config.yaml
downsampling_factor: 4
encoder_isotropic: false
encoder_patch_size: [2, 2]
decoder_widths: [32, 64, 96]
init: "torch_default"
beta2: 0.98
eps: 1e-10
warmup_steps: 200
Rows from block 8 of the encoder, named by matrix and row number. Rows with one number belong to one neuron. Each number is 128 + 24 x the weight over its row's rms, rounded and kept within 0 to 255. All counts start at 0. Numbers have three digits each. After the name is the row's rms in percent of the matrix's.
# gate: MLP gate (encoder.blocks.8.mlp.gate.weight, 416x160), inputs 0-79
# fc1: MLP up (encoder.blocks.8.mlp.fc1.weight, 416x160), inputs 0-79
# fc2: MLP down (encoder.blocks.8.mlp.fc2.weight, 160x416, transposed), outputs 0-79
gate.337 097:133115095135156156121126130153131142135079091149173161116152123144158139175114119155147122102126162115121164168095160135188135098099158102100140105121119113160128152154154149167103129084117122134119129122113140083121141165103142097177170140
fc1.337 103:108114090130106120132157108130113131110115162134171159154138089116093147100149125150137107115120090147102111139148120078117106123130143135089156134127132131134121151088111103139156135166158101101115125126138157180096114135160118123100143155
fc2.337 099:120133162164108137177125177109094111113144127116124116095124117113122131120113125140088135092120135174114149145138111125134099138111113117105164096102143125104122146110080126147144087105154108159152110135117107157056106133140128110119108145
gate.338 095:137099176080157126149120134082108122142114087141163112149141172133118190124101140121091092149102125116114164108104105128122108152099170115127145146136176115119115155147139126110157128120123108157118164095155137151144146137142151189165149129
fc1.338 090:131094144163174155133105167129145154141163151134146092114145140129119070141154097124095106131139123131154109096091113135147149102154151077145105155109159135115150134127127128142177141187150152091148105111154104167169130103132102158178137091
fc2.338 093:131118181118148146130166107151116139100162123099145112122097147126100142140179136125154119154151172110104162140131136135174095130116134098123136133150149115159136123115161129126111104120126135108129096184128128135149136112110153128154089120
gate.339 101:141148153109107135181118133092089115115106122113142128144111107110141092121110098141099133137130136130084126103172119150107123110136159147118155140107112126110143101126129138104148124158116101114150134164117088130077122129096109133127136122
fc1.339 098:161070097145167113142104101116134118122172176159101174139161126111123120158138108137115136113141095129138105103094101105108133131142112175134116102162195136082152120135149100138155122141109125131115110106156133123148117143164100182120151146
fc2.339 109:163114115120117145161128084124140110125141122128139143117091103136137161141130087130096128158158164093150138140168154119114144135137112169107111168134076139127107153114121121083151120147103120116092106156159125142117179116114118171119137143
gate.340 099:105113104108115145148154107145141132100119091121123103078195132148135151143080112171159117108133164144106121093102135115111137159123151115097131127125127172106100119111092124147177100142147133104110134137113089089104102114159195148125092132
fc1.340 101:086157175142131124141128125144096103124097096124128165142088093120120144123148094160159152118136100174138087112108108135082100111131124114139113101172146123148124143170181101151126124112128167147171135127109125128089095115159087116133094092
fc2.340 098:124112139099135133096113123103118149134132126119135090131164133117109113159070126143120123124179143127136099146153127100084127154179160145115127104123154143123109110165148122160148176122113098102121127103160150165161152116143132162105105085
gate.341 103:139115122176152152149130127112079150133131126137083122180097123101087096151126117111170095083094108133123144139119119118111107143085106096118158172155127135139082140145132070133133107093127090119089158146160177139162141116133124104114133132
fc1.341 107:154114156137083131114136119140147031137149090167119103155090120142128168137152072092137089088143124169115116100119140121121117094101162155147146081133137128148161150120108160091116123132137098144128135148129131111154103122150086151090110161
fc2.341 103:139153120159123116116161105146148086140162134147166148102127116147109074054128121165116065134090146145138124116165142122134149136158120084132121135116132088106092142163078114170151144101113113138141140086071135115153134116127107096135104100
gate.342 106:094137117187112152149106115162151111152114129103121155130151113119136167204158101153080149132119095173116148146135128097137146149093139119107162119123151104091144134129139111169168096145088142116162154130112105180158110081162154163107152096
fc1.342 106:148120132151117135097161136115104139139145100102111158106129125165088166086159129130095145105135108114133168127099103103179107068139092130109125111152104098138143117121122115146145118131131068117144167130129110148188104166084181150098104129
fc2.342 097:119117161162121086138149119117124117176133141118143166153121154130104137122121131122107101109144128176105095150144145157102118097152097139087122115105133101106098134115115123149116132092128144141098171132125172105077177123175145118136113115
gate.343 099:117116147100087103117179142136116126126113124119170079103104139160123148144159109109098139171151098128124167155140149137121083151166119120123112104097145104150118067129117150124144141151093120138154159118105126141135135142139140122095090113
fc1.343 093:094095098146095139149139143130097126152119136135155126123161096132129138124129118165111165129123095136113133132073107162088126151115127122115089106155123091154140164096123166159123125112128092150184107133114137138139137105159136163136161157
fc2.343 094:172140134120125097085157124093126129139073116118113084067114119114142121130110160151150122138129100149072114126145119130131126146119141106117086144088067119162120133121115119127117131108154161129122080114096114124149129116119108140132152116
gate.344 099:102107135120167100129149121135115145163164141160104127122146078166118105118134149122123177126111107120145143133099130138128088114096121111157100123093141126141128127102071103138149167120163118115154133133144128089127155074131136130080117164
fc1.344 095:138128169106110139099112122137127130180132117095153136091091117125135133118156103175151143133140094103084171125123093149107109138099136085135117129146137119161095108129147126088105114103109098134130144147133117095115113177103096123141145152
fc2.344 101:123123128136142101139170111134119131127134142125125126132157160135093122130126115105193142165157136084097112065142136133115124082128086144130137129093102079142092084082126115121109113171161132144122127146104085133143104126148114133119145130
gate.345 100:124167121095125126119138114151104139093163159174139139111090126136167121170102129119128126118110131113104101127082099121169173142091164088064155123124093143140089121138144153138123131117126155181136149144129116125110098139148156175125098090
fc1.345 105:090136138139118147099131164118116144121113104140138129173127157077156128128099119155141160119148123132150101087117078115144089092144175110138133112136145114140092119145166088124133139135151147148152056125127135138133176132126128094132126161
fc2.345 092:134110115083127142174103099130121135173142122107162166133122126116183135150099135124123122122128158142158120123088172097114110141102135162162102127125126101113141143135107142135113156079119112150149127084098127144142123106135157130150142095
gate.346 090:130132127113108072124153144138153116160167117150156121109155119116123124160147146142154127121106096089153141113111127147116126134144127138151120139098089112175144136123106166085134137142151093126120132099102119104147130177094103148161125160
fc1.346 101:156128109150159131120140143084130145120128145127118103120134102130109124107148140135092130078158134146105101123091131127146092134115144127127107103103140080146130105103098144124143135102120169110148099168132145093093077143088121093123082103
fc2.346 097:146133160145125160121157171099138168144127154117119123166095103174107095115148111151107153157169103167108152157099110158163140115098135127111168151100128130084137146156119137136119137155107100114117101092103166151152146163121116084125148129
gate.347 097:123125118098084132161113140087112166110124136094097128135102121104139154150143168190125136145185121103141090172164096113093102165162110135114105128087137102150130092103166115127141141141122105154114124119168117092141173178121112110110096110
fc1.347 101:164118111160158127093103115117087102121107117110136122136155114152111123135169111147173099109120104104139159139191112124108168128114134093149126101136108157147149132121099134155114163138109144169172091166114159087156127168129159150149150116
fc2.347 104:134129153143056132138124116107157141095109127111170096142162113123156106146134082103101128129143103131133135084122144109131151133142100152116099156127146163098118152118121139120156141115106121100146090115117152133181130138091140117122129135
gate.348 104:164110137162125120081090137105145133087146127103151144101149113097105159146105111151157079122142090125148113133147149134138119108113128124087102161144104145163150108132096144130179083126134112156137156144125102089131098106083163109133150126
fc1.348 100:101162117165137110170150139157103090153091140117109147125082133128113136108134144088110139132169134140192117152155127089151185159123109134130148155126143090114117155139110102164124141139101139186141137125172146108128084139141122144145159148
fc2.348 097:136105145112142126124138128161119146097151131122140105115116093153126160094110075150143136116129178167116104136125153135133151166133125154145136104166131105145115108151114120143154133101111127132101107114114134171158109135157161119096160096
gate.349 099:147151115127132149086123080103122126121177147123156158113096132093140117145133155157128077111117122138159089125111148171164130134146105119142103101138144096115110118150091150113157137112154121126115100107102093117123132094123130118102078142
fc1.349 105:155156169106138132130103097099130114166077153108146089102121132136126117165094154088119091101106121131128141161117127151156140145121122125123125169147123152118127102145129112177146126139148136123132124092110089114088153168127102164118146099
fc2.349 097:125170113116161131186100126127128108116096156121114129093137138116135175145148108095124121117137137142172114171133115134135141084187136128118123078178154114145103174125127109112151143150135101145120124145127140178108163079150108077116155166
gate.350 103:177121146123159143099161140123120176184147142130142154132100114157110077108120155106059157143121116095128123116135125149156108109129114081114129092101126129139164156131117091131143131083105098148132080097106123175167146113124140122111156155
fc1.350 101:113102107148143088100128135102093134130125076071124140108144102158125119129108095081127133143148106093088142108162165151150119147090127130139124127109136135132091113127110164103144146094134089119127143129165155080115143145091180119135130153
fc2.350 088:125115137159151156107080128172111163114111144126093157099116101133110153156172154139161124173149109091154147168114104150109091128109140105126115082122138136147120117151141134109110146138110134095148151135089082104097110104145098110143152129
gate.351 103:087118124157095123148077164142159115153121105127115107122113150156095181115100120121107142130133125130115129112103151101178138138180129127155142118102151102154141100166115138160113116099092159180162157090086097112174119095114110146149101083
fc1.351 103:133093159089135115121157157093139134145163144149130127140122149081101112116138125093167164103134148163121100147118139181114120147107123131134173107100156143171123091132100170113090111156133162146153097140137109100108174113098112089094194117
fc2.351 097:122137151099119088158120167151122135106102169118132134115132111131151110157138117100132168138126124121096128122123126139136089126156121138122104143142136112102134134102151110165158124098147120126099111112102098075109122105130170106172089127
gate.352 102:120147133134161126121135137126125098103166113124125105162157147073124090178153081127171162158120099113118114140145172132138107160161115172151121122141145154111090131124131112157111133136129119081159134155088117168170139143099099120096119109
fc1.352 099:147099160099146108074164157106139130117169139111110192128132116127084134082127130154143121139105109164143152118133133141110099099126144149143131093104112143157147153130121116097110098139085131124138084161124118136108153119080126127088117108
fc2.352 098:111117095101169158100153144179122110136120126150158167112134130141121128111148117146126118107110129157112090119166130094133112128121100153158161118151135133122140151132089090143121137125142121119162123134089136138146137117089134122145142127
gate.353 098:105100142102094137088120141141152105137107145110140172096098127118137153163117100119149153158115109131101097150140154158164143134144151117138133118084128140158079146115124110080147117155101143095112144125142154135129128150131161148089140132
fc1.353 099:123103147133126085096108119112130170114122105117163128138176144134162112115132095154181126114102119113172126117102136125124146147168165150104088113148147187083113156153113136085126136106111127137153145165128137127109138114107174109105143132
fc2.353 099:130131160104079155072121099148144127134150092113099156140148173110118095144117148095113104121100086125127151148192122139109144119097172087166156103162153127137132131133112087133144108112116135106159087158103099127120111161122117138099128087
gate.354 096:123122161106152119137173089087068119141107143157151115108131140155122126118141113115120127155117111157116159149096136162123112143114125113140141132151085104143138151099128116099123129152111124142121152159065105122150090133086145114121120171
fc1.354 098:136163153123157156104129149129112156120122132133111126132120165120128103146144131148133112166146127072165131106146126141128102124128130140131169151167161130124120148099153141160128117098138113103103133159166143143085146124177068124133109157
fc2.354 108:175140147136130138158148161113128146098112153099141140111124109099162124137119122126092072142144130126112159134136123163125122117121087110138098094125147194108151139141110103149154123128166113121123129140130105117136183125134147155115108092
gate.355 103:118159126105113128095162128111096119093119109139157116152113127098144091135132125152130147154124127140100157141127130134104151141141170140129177158148107082072112149129144131130082131106135086091101140168123114150110083113096108134093119087
fc1.355 106:145142119171162141134108108166116119173132138098104125130139107110124135123094153159089097155102178103157150115152095103093161164077143129167138153103135128110158147119113136116159115095120094124147158100154088112151157144137108102098156157
fc2.355 096:103112127144139094111110104169106148108150113111108072096171105177137101130120169074104122163117098123137122120140109138112106081127122154133128118157111136107129174143135122088093135187156126079129148129128132129112141099098155121085105132
gate.356 099:125131168103113129146154124132123118131114170156097109132140128130111106113109107146112143128098123121115147142162118123114178110147124119121140137160172123121117124167123167135113127168168088126160126097142088143135159177106126159186132103
fc1.356 093:139113125116138113156133135148125098105149094145122121128118135149172084122148136172108146125140140168143142103122103115177187160173100142158142160149102113149140156088151122144145121145167087127093119171178105106147136113126173125131094151
fc2.356 092:118134094094138166128141109142106129116107113113153154144124151126123104127146092154157145115122146098164100157128107145133144096138119127128154128137130160117116121165122146099107172117125127091126115218115130121082168138123120132123153110
gate.357 100:099148158131123156180130135152127170100097153175084139123173145128122143096109141145164118119141093159157104125088137107093109128149117155089124136120116107102129106156117150109107123109162125133153132161099080161088150124163113111105121145
fc1.357 097:092164111105106131161118148122108097170176134145146079135145151123122102125096115139089140104157142159140090105137123174133105119137143115141144089170111121124093162127075111105171126144119122143121157117154114124174136090138159128105106100
fc2.357 104:165160105104098106114148153088126144086130123139133123128120114114138138168149142119114141149111175086098114108145103108067171073112123094097088172144089105151129136166129122159089131142155132171116148111107140128124155105134078157104130147
gate.358 102:095123114113098167127131114117120179138103099155126100164153129135150155144142157092151138125130081103141130108102106173117164166149192104164147121154135142131155131110135144151137164119106101094159147141149093151133160114144131092065108109
fc1.358 103:152106160109139161155095174127103144159099109131079116162187130135153142137145142102114120166107126124132125078116096134121148104125149147145088163153091158154100159109124116116129072148130139117143137130152124137131116135133139151107144074
fc2.358 104:112145146142138144117137134114129094133075145138158160125137108138125099173139097150111111127087125120086104159115099109127088129136127128181134126150109124127136126157136141120169124131145116158114108190138148120158137135111151120124151120
gate.359 096:120168151144156094084107142165151123112137148140161119152116085145132171101158095107142135149117140121119073169106108138108108111118131173134108107107112146147135156117142130132149126141100103120135144111127157102120123164164069117099097116
fc1.359 105:121179138129102137098127123105117126138142080123070139110092107130164153070112115114130118121151141127117094103128138161109144119138168102093135180140093148102144117094134115089122115133126128115113142174116098083093134086105120117116103109
fc2.359 097:144110132131106130114176161126119143102131125117189101095094104111139142071141168111127103102137162182104135159165134088076118144127152107127126142108124106133129126145087098143123162141114119115133122136128130085139149140114169156072159151
gate.360 104:154178114095101136158104075090164125144107128139100119113142190098097124136092127127132143124171112126126128098111128115122133129154159140139094131157115094165107126127111138145115184107130117150092126147122092125087138172104109175109123095
fc1.360 101:159119174081133108151114124133124139096111139095166137143105064150118097149122141118109125123155170160118113142126113140078119145118132127120140076134134124124096120109170079117142140116120119172118086113163110106092080114148131116144156134
fc2.360 097:103132156124085138115099061142130116131107136119110111128077132094120133175137127131103108149121140102106109153134112119134149152119129081146132093136127145139109150124157142106100130153153094121112105165076150112110067102151091136133106143
gate.361 102:137117117143107111141146104122133150177111083123120142083121123093103109142130153119129086136144160121158103154142097115103132119160128170144099134127141157141160106136134145109155122088127125108120127114147169127099143108096123116102142142
fc1.361 094:141162142156156130168116101160140129161133130129093163148136146163114122123166114097149116161132110153132126088151106126124124130143085124120116115139106134136154167136130134143150104129146153129124119080112181152146081097124151156108122136
fc2.361 093:173146105097123137077143133150116149146098118114165139147128129138116111124139128187172149150136117132106137065104140141116166144111105151118117102158124145128100163132163119107115173090140148172115163092126101151122138122132084142124103115
gate.362 092:168125110077079144154142178142084111082140136114128118151113153156102123114081182104135136149147158159151142162099144125130135110089127170082131111123166155104090118117146118091115123105095122143117148148155154134122088146123131162127094152
fc1.362 108:133162096130147145096107155149114181104147134113117153141135084138109167121144124108146116092157158117159159144145170099149134077077121100123151094128163145083178121097140136162142131148133170117140107133113145160104116129112136117136155127
fc2.362 106:108137151110138087128133126146097138146104108110162150129124128139100119133135127115155131141110165154187121160130150102162114108126126098158108118158136113131116170163137128103164114157124119110097111136133140119139175083118082152105117104
gate.363 103:117144144122131154107152208141111117122149126116102130116129140156128149135148148123095147166120122124164173165136135110178155152152144138136130132101153099092099124113164116103117152155127156128123156080160137124126119100127121179146117131
fc1.363 096:114097118122144126111131104131099106134130150104108128133149116106121092153108134143127116093112133129139152084114145158089152101122122122155105145119171118130131133134168125100122140141116116079102134097112111129109110136098099139141134147
fc2.363 101:099088155140125129160108115135147119129136154092152158098075146104117131170128135123128142100159165130149131148132111114084171134119145069137101146111126141103086142148151148157159111122139131170149112128132131164109099111109150079130102129
gate.364 103:118160112095076136153138086116145120142129134118139139158099085146094143133155124092095093140154133131167097133160096126127159186143120084118111127167094123116137109116111166097145083132121127118115138167149095151158076140117113120100166077
fc1.364 095:121116116161145152137177170141079100117139128157109152085142101169152094094088147114156107121121152129127099101154093128167151132070132143144122151139132134160136097176099132130116116113095145103142152118113141134123136110089108130142129136
fc2.364 094:096103120109142128125118157161140127183118136121107142152155107143130147121154105160102100125121144120094132107087143140138118161126116106153114165129095127119116110136112164154186134161122127121138118166125142132110156127081110159152154151
gate.365 096:106134156128160129117118133177082165152141127154120181132146106115175108107103113147157127134085075082151119092144165081136131153137113122124127161097113105098140104117134108159146135109157143101167153130094153108114126098128147144134142118
fc1.365 091:135141101163098104103148132139109137142139109138108128153127129149139108128113117119145112121086112141130147116100109107089134109109131103166121140154131115146142113155096117097153082163160162151164145111162127077142112149126142148151141188
fc2.365 100:126144144136110149140100124165101125134079105161136110107118132136137138106127117124134087145138151109125097147122147099166145113134141052103135093134111112132123145121112116127142100162099123112104099129130094135110120134168156125107132140
gate.366 091:109131124152142084131168121086158113178147095116149107160136121085105156097159102114192084152102089160110105096128103090149083131139117114150127124172136098141148130160123080133112123160170135117147125134121106104163136107138154097122110163
fc1.366 104:145115139090099097129105139096149124087117076154144148137107085145166136088098150140126127117147118115143121118116102111145075135143167084113104137161160124078166177102120188144105144108130115146099094118148172156162117116146115096090145129
fc2.366 098:144132100121138136119121088116107173162121158151106151144151131132137159113127166129137103097106118150136117095119181093120074182147107122169132163105142080131147182135131152097100134132110112118125088150119151088130144122101135095108098135
gate.367 103:100114131121123123151159106167124126152111125115132107106170097169118145114097114130153107166120125108091174147165154108088091122117074126115128140128140107155128132102129108147129117128081165109120102158146124190118094131130131154100167162
fc1.367 090:129104145136099119122159133135127090152102123115145091109130140140124124123095104142127166112099098125190148129154160140115165097148149103092139150131081108128122142127142123127175115117139125164126105155114161107145152141147126078136120126
fc2.367 104:158107121145124125127170141111141090146106092146166089090136125123131151140138113107131133147135108162144111147114107117130124117089166128147176163150136139167123121094115140101174144092084130104094177145157081124107123146102108114095109127
gate.368 101:080088101151145106122149135152126136145131148139093150095127116137150140097122127116162094100117137103109123125139149055130158153167116114157145103095085093118125106111167138141141158131124110137120105105083167164152129103123121071157123170
fc1.368 102:158157112156115148127133124115144131129115090134158146133114175146125105133112128108181162126145119092138169163137159129135107121120143122116166138086143166099095116115079115147156123095116120117091143109188122104124126128085171059141124125
fc2.368 099:130131131165135114112140098105138100130083167130120111081151146130162109178122085167147131126129106092131138122154137151109129182133137092113124154128135119157112134130143070169131130134173165079118112100111141143129121128122091101137096157
gate.369 104:118119118152127108156089116116125114105133142137132123110099135149110092110099167110158079132132122123054101141176119162092170093102121127103150094093112132110144117091124122177154168092164110142126164145183101136095117132121141134153102125
fc1.369 103:108142103109164134137157129102116091132123109152111157123143181133081125108119098090113133131144146112155179167095087135113155102128104141121110121085127136111111104154169174101107134141157117100145120163103112126108149139124130112085077090
fc2.369 087:110136149120157144161113100102109132110124162132159163147124140077157104158175109110152113119172091153122136153164132151143141149124142099161139160112114115141085105173121116137131121157120117139117136146110073125128101143138097117165126099
gate.370 098:145138074109143131104089122125140140158158148087142145097145159098123138151116111157110145126109094163098121101131139116114135133161175131136133172154163113128115134130131076139128168150123085089090131118133141151119126145148125118097085103
fc1.370 100:118156127106115125117088143106126162155109151118128124120109099124134130118122126137140124143134167142116120155090123149151111112166121152155100146160156153172149109131140092126146154125120133126152122110170090101075121101192164125119105139
fc2.370 096:130080140109124060102080177153096121127122129102101105063121116117161139123146099124135124103131134112152150118096132125142110147135166127104131165152142161074174111154109169131147115118155123144100135135141169124096139145117100136132096170
gate.371 104:118153153133132127148104159124150114173182160126157148099085131130166096109152112113065114144139113148155158139181142108100095115111155109147161173134129138139127163087129111115171142148117186135117132100109151112113123147096132110139107175
fc1.371 097:188112116161102125185114111158090116110141137170099106125077117171136113135135082108147138081126127147126110148174105141166118115136154102137112093140131131112166106082139130081122122109102144149096099079129141146094142138136141111150134178
fc2.371 102:095120155151105152169133147125136066087116162133150122171112103118109123125137098139168110124162087098151087115168139128104134152122145098116111125126162119146130102156140100107133119157136112133108162110139146156135122109106146084156099124
gate.372 094:094131133114098149170156144129171104172114083121149122169136158124103106148101107134128174137122123182149163108116152140150111103184136127112092107116137102135128115162089089120159104068096169135160117106145117107078144123182125150104148157
fc1.372 097:108109173114096138134139150180117113185131122122079118117112113086139134159146102105084096088145102135134117139160110110118124174136110130137112107166149157131119124164123125130079129138138165167130150157133087135138107110125107092129090136
fc2.372 105:096159152125141121136124117147158126115166100136122159145119142153112103094146125159177115098124143144112105143107151102169119109131094156118101170117088100158128139147142117141118113107135108152144114119173130151136096155132124073131163105
gate.373 108:122157138115134129177125131120121158128146118116127141154132090132126098099166161169116143110177115121101151112141125086121132158103143084103114136141121128142138114107111114127110145080150128075163089138124119147102146097089128085143125132
fc1.373 097:147115121140166139151127160106142089128155134096142113144117141095128081098107120077160087145122101134148086170139155146157154162140157148153102082208161120162146125112137101134119114163111148081120150129076163175108136127161129102140123122
fc2.373 102:154096137101107152133116163114083125127160108141103123120149128095125085113108154100152122188104124126115128135110153050118165101159096144171086072110114146117110147058132097101125170146141136119113149086069105115129155056136117133119136129
gate.374 109:095132141174151084108172120135145158104091111121158125083113128126110127160141129162143095176126148134121147157125138164107100122125140111159117118125108125086136094129095122136085134169121108109173118103128172125159099115081092109124117124
fc1.374 094:088105138089146186154155130092113167108123122114106124144130146135115139118142152130108153154152120169110168132149104144117124128164101104135139122164126122131156109126123139141097128140111184144123161132143143103147135127118142157111105127
fc2.374 102:133117149156114135100170146103133133133114166087162093132164105156123142116126123106119140116079115103152086177179071133125156138149118131116121131116116117111073161123110128139131128118099128139189105094125144156134158134127139117135131120
gate.375 101:142139127142087136179112167136110175170158112165093118112162071132125127098163139150147136105111161148160115111091107141152109135117112146135106163111138120123139099143121085132150152143113148134106118160164127151110077143144142122135106080
fc1.375 103:155135141120109139111130136147117097090168135112125108145101086103122125117071101160121099124144102129129162091164110091118164134155151161085160162137102101140097166149127113125131136117158088136134133155174138134145119108135119168098157101
fc2.375 103:159139137109141116129100130094094147115126116130130155082098114128153112170139136127094124109176130143167150172129150132135147165102153199101117127140136170113098149105103119147141152115105109130127143122154136122127135088113080122129117123
gate.376 107:106123134149144163086138119098105151104097138142138118107137158161100109117111115136148119113176135137141135097107161111134147091148127075122110071135163175080129147126128111114129137136150138156129164123137171106153106139123137169104136118
fc1.376 092:081155164131157148157111123164112151175125141146128103126115152176112181097122145132126125138108156106135120167155136081127116158090144128105152094148122101122127156102126171164111107145119143064108114168101101136140130144130117163152122164
fc2.376 101:142123138137151122129143158129162133112157079139123113097127132131188147085119118149131138190134147079142128136096087123149104100127110104134162147132084152112138095094149144132145116119129099126111120138160113158161119164120130168133128131
gate.377 093:099155128175148133121105126103123112119091071093150111118103123146175136133110108110136099139150159135145122079130145114142143120144145098113136127129139093094124081103143087103168092118143108115134148145110122115102140102116145127118147095
fc1.377 092:134099153135126112128120112101129129077114123102081135147123104099128178120158138150108154112147099164122156143118125110132128073107159108137174094107162122108113123107109122147113077131100161143113127139093136136108121142170123104094142121
fc2.377 103:103100137132111095115127116146105154146150151124189165181145101095139163123142111096176132098103171086161098084141110137138094126145124106087111117127107123139127105113133122141091132111132116105120147149107077106127143131125106147129155137
gate.378 100:145110143109122163131136139111106152109079151133111159139134159129095157119129110128124139123103090159101134112173135150125154153155091152147119150170114129132136171123162094145121132149119089086141064168148123102107131082153131113141140147
fc1.378 101:126105118124126091150107124184183136113116126107154125134113165122153101154136156107130142136122154155122122101120108109116143119120112094101118153146156096133099116104097167099090127134148138109123123096078094103118161103136149136114115100
fc2.378 098:145158130139126104129122139143129137147121122102128129108144140131135143086181099124129093137125143121150144182143121112138121128125184117167113125156121132141201111135143131126080123133153118117102089173151131137118146121136124117159129164
gate.379 103:102146087093132112093105137133122110088100113114165099137101136164070150157135089112106137133147112118093165096142144125144097165085153096069080116115138137137121130112092147107135149149154111106122122129123123121124118119129137127143143128
fc1.379 101:120065154111127164149120143141136163148105118125125114121119115144109146075166124135166121156150113172101163142104137105109139143130174150133152137151097107141144123080069128117111102149150110126126088125173152173119134119139103133125140097
fc2.379 094:111116173147117125157144094143137101152080110162109071135132122123137120150110091141149132153115066155141136130106130115166116167111101093077137132132077163144180191135130163164151121133116125156119160159157139112138105134130130137114088140
gate.380 097:139095161106144155108103099139124135159100178145133147108119106117084129124118159148147150098132115105076089129135112099128167159149109148108141147105090127113116127154113130133113096133094124125138153127166139124155122136151104147134132125
fc1.380 102:102127167157136182126102124172138106136158096184135134106104110139078089120111120156115140126129085168146102112126151122177131156160136096112128092110143122143123156131113136098129115142127129107132097137095120102123195120145162104106133140
fc2.380 103:151108146089140134118132156114171166163093151133086155103122117122132155115113120090090089159093171084127130102130132142140141123154118117126141139165127137150111135141127110115133087104107089148086150170135122136170107105173175086121127118
gate.381 098:095141128090162133113157142095120107130146119166124126096104116109144097067110173126178119095109118137110137127124165089139122141094077096103100122131130148139137139161119109132112128164113149101114103094133139102147130109133142153120156127
fc1.381 101:064135127145126120131170136091095086135133122129122106151098145116163133161138147112137112117173104133159112107125120170126128127154118157143151130109090128087144142138118136112122135160132166153124151097099112178147144119132187130168117146
fc2.381 104:160131091104096134132144103114133097121132125110185106132099151107171185104161132151123095162133149149158102156139122110124121143137159147141147116112115105097139084135162138124115100154181105105148153121127140108148161112099139130120140106
gate.382 091:147157161150146190133145153120118141093104169076130166154130135157134135169157148115169135156114122121133111135110127141105112110122160145185134156114165104099106135146078098131146092161112125092131159142139114140088138115133125156160095120
fc1.382 097:134114103108163163098133090072126152133166128116090114132167138123126141155088159130125138106162152097157142108149171102121117125147127089191154155108112123101112102123111128113084109097128111144145118148162127115148137147134087140089149109
fc2.382 101:150119153122138078106122072129150132135143129128095102159134186125091085128129118129169132104138103119122118090072111128110153142182134152132119164089125090143137116103104119106112175119112099146148103133152103114133140097103121148135132138
gate.383 103:111146129144092121069090106173101112157140093123128094151104137097120160106102125099154151081125086114167147155156131113123101166088091158142109114117152132139121113124155168152152104112135125164148137159150174167123129101132155145111159134
fc1.383 102:149096149150150118157142135144172131109142108123125149118184093152130095143160135133137132130118102151155133104142098132162116156136154156163112160123126129093167151100128142189126151109103116089127161136101136130158141155161114069149106147
fc2.383 105:132127140127147134152137102079139109147107065174116139102140074099097106100078129155123152092108179118136127187130137146115121126121182142105146135130101150099174140110099143135127146117136162157151150113100122161109145149151119094158100124
gate.384 102:145119157147136124173126129118146103099103101103140140130096148114102138174097103104114174133140093145135138131083158112124098084133093130185129125130107092104164090135165093134156129150135149137094155129079123136088091150157153111147154145
fc1.384 097:079117102090108073122144123128136128147143091124113117110125156110149152171153089109157137180155146133103105150163165145108133142098158150121137092139098102164083128130140131120155149136121120176175110139144111080159133105114156150128121135
fc2.384 103:090132109149129123118079167108140131140129123115132128124107109116165167144096129139106073124147139098122102127136091125141124121119086082197116124176107154164093121121112139147072187143105156115169124119095123122117101124149138137121145122
gate.385 102:163163129100165131133136137102156102127129146100108116142160164173132084160157162173125091119123147150114113129175132108131104088080105136144133130180125100146138112133105109117093134147108153075149128147130102144117125135137069096094095111
fc1.385 102:138109165157148091140085166125147108115133092098113123115078167128115126113093131138116124081183128144142118111098134146134125138168098095117121104125074143088164139121142096100132083106108111133118098148106113147119154118160107112172135160
fc2.385 101:120114134150112085180143107134175171122165162169117136150133128113126083106111139163126134134121120109110115116129149138095130100094110096135154156104121173098110153112143094155084109111121144125126107115108099135100162118106131076131081108
gate.386 101:145151102153128135178087141085102125123141144141145092166131111107108156134111121136130137149119082093148107164118099101108131109113133118117138107130105154143153133148092106101111132133172155112115143112160115155163093156159167130158106083
fc1.386 098:142151098105094126157124102114147153114122124080129129128154104115151119165113117160168123114165142114126164154107156138150160098163145109098102114092108122105101102124130134142093091129125121172141130090171119087118090118122147114078169188
fc2.386 095:096104123137145111087126091110110125134131137080133122091116139147123111113133146097159100101130145141165143159117102110093101154149090138120153112159071163154119096167129164125106145127108122104175111092104127130111152092135169130101150130
gate.387 096:128125080107134098098139141126136160096108162139154161131131126156158093145144083121110155157109159092119083139100086133086100128149122146172116134125099119122144132163110134131097125106124095119148119127136173102130104095133134126115104122
fc1.387 098:135082145100115162136152170154138148122119151107143170140078140137164094096135163106107134110151153062097118103136157087158110131099132139116098108130135154148164149124146123139137110096079121095091140111122135144123114134153122123090122114
fc2.387 094:111119080132123139130089138114100140120088141128131101158127128158162158144140133131136130120159168150142068122142114137109160203182164131148107107140116119136130131120116152125099145154123097134115088125155135115150121129140086138113090113
gate.388 095:146132103093132149091129157165103107167137128118106143122146133147146075115095103101133126145132136103169105184148136103147116144126114142095120159138099176126115116131111125120103118141126119139120157161095171164132117152140112132131135118
fc1.388 103:150164101139176177162142117098112121143141120141140122079115128123097120121135142142095098115154161134143133165061137145181121129120092155157096138070122150145114109136108149156125118125122157122140138127129136126098129114110092146139121113
fc2.388 104:135109169067181106100135126130136130105101176118126121147161090114129092158127113114130106150099196111143076167150139111111100140145114121112130128124141104115159128141086098119131159141152119095140165095128137154135140133155104094146119101
gate.389 096:129112172117081084098145161175117077118123107146102134138103139099139149160121098118154154115140105137121122128119085108134124094122115116186124173131141127149116140110112142138162117129124170160100128095112103102142111154099136149152126102
fc1.389 107:122156114146102148165105109111147138132138110144157166094126105148139101149169139107110159107136151121180136131120162110150118120079128110156097148099145131142123130157123157150119145134154129144133108088125143142099086155134159092149156117
fc2.389 091:082123127206135108108094123161143135096109181117127121149138145118151128105087145124123133156148114139127131167108148121118075140163113138147118126154167095164152106146159129073132135105120137126144101167136134107092150110113160128148147165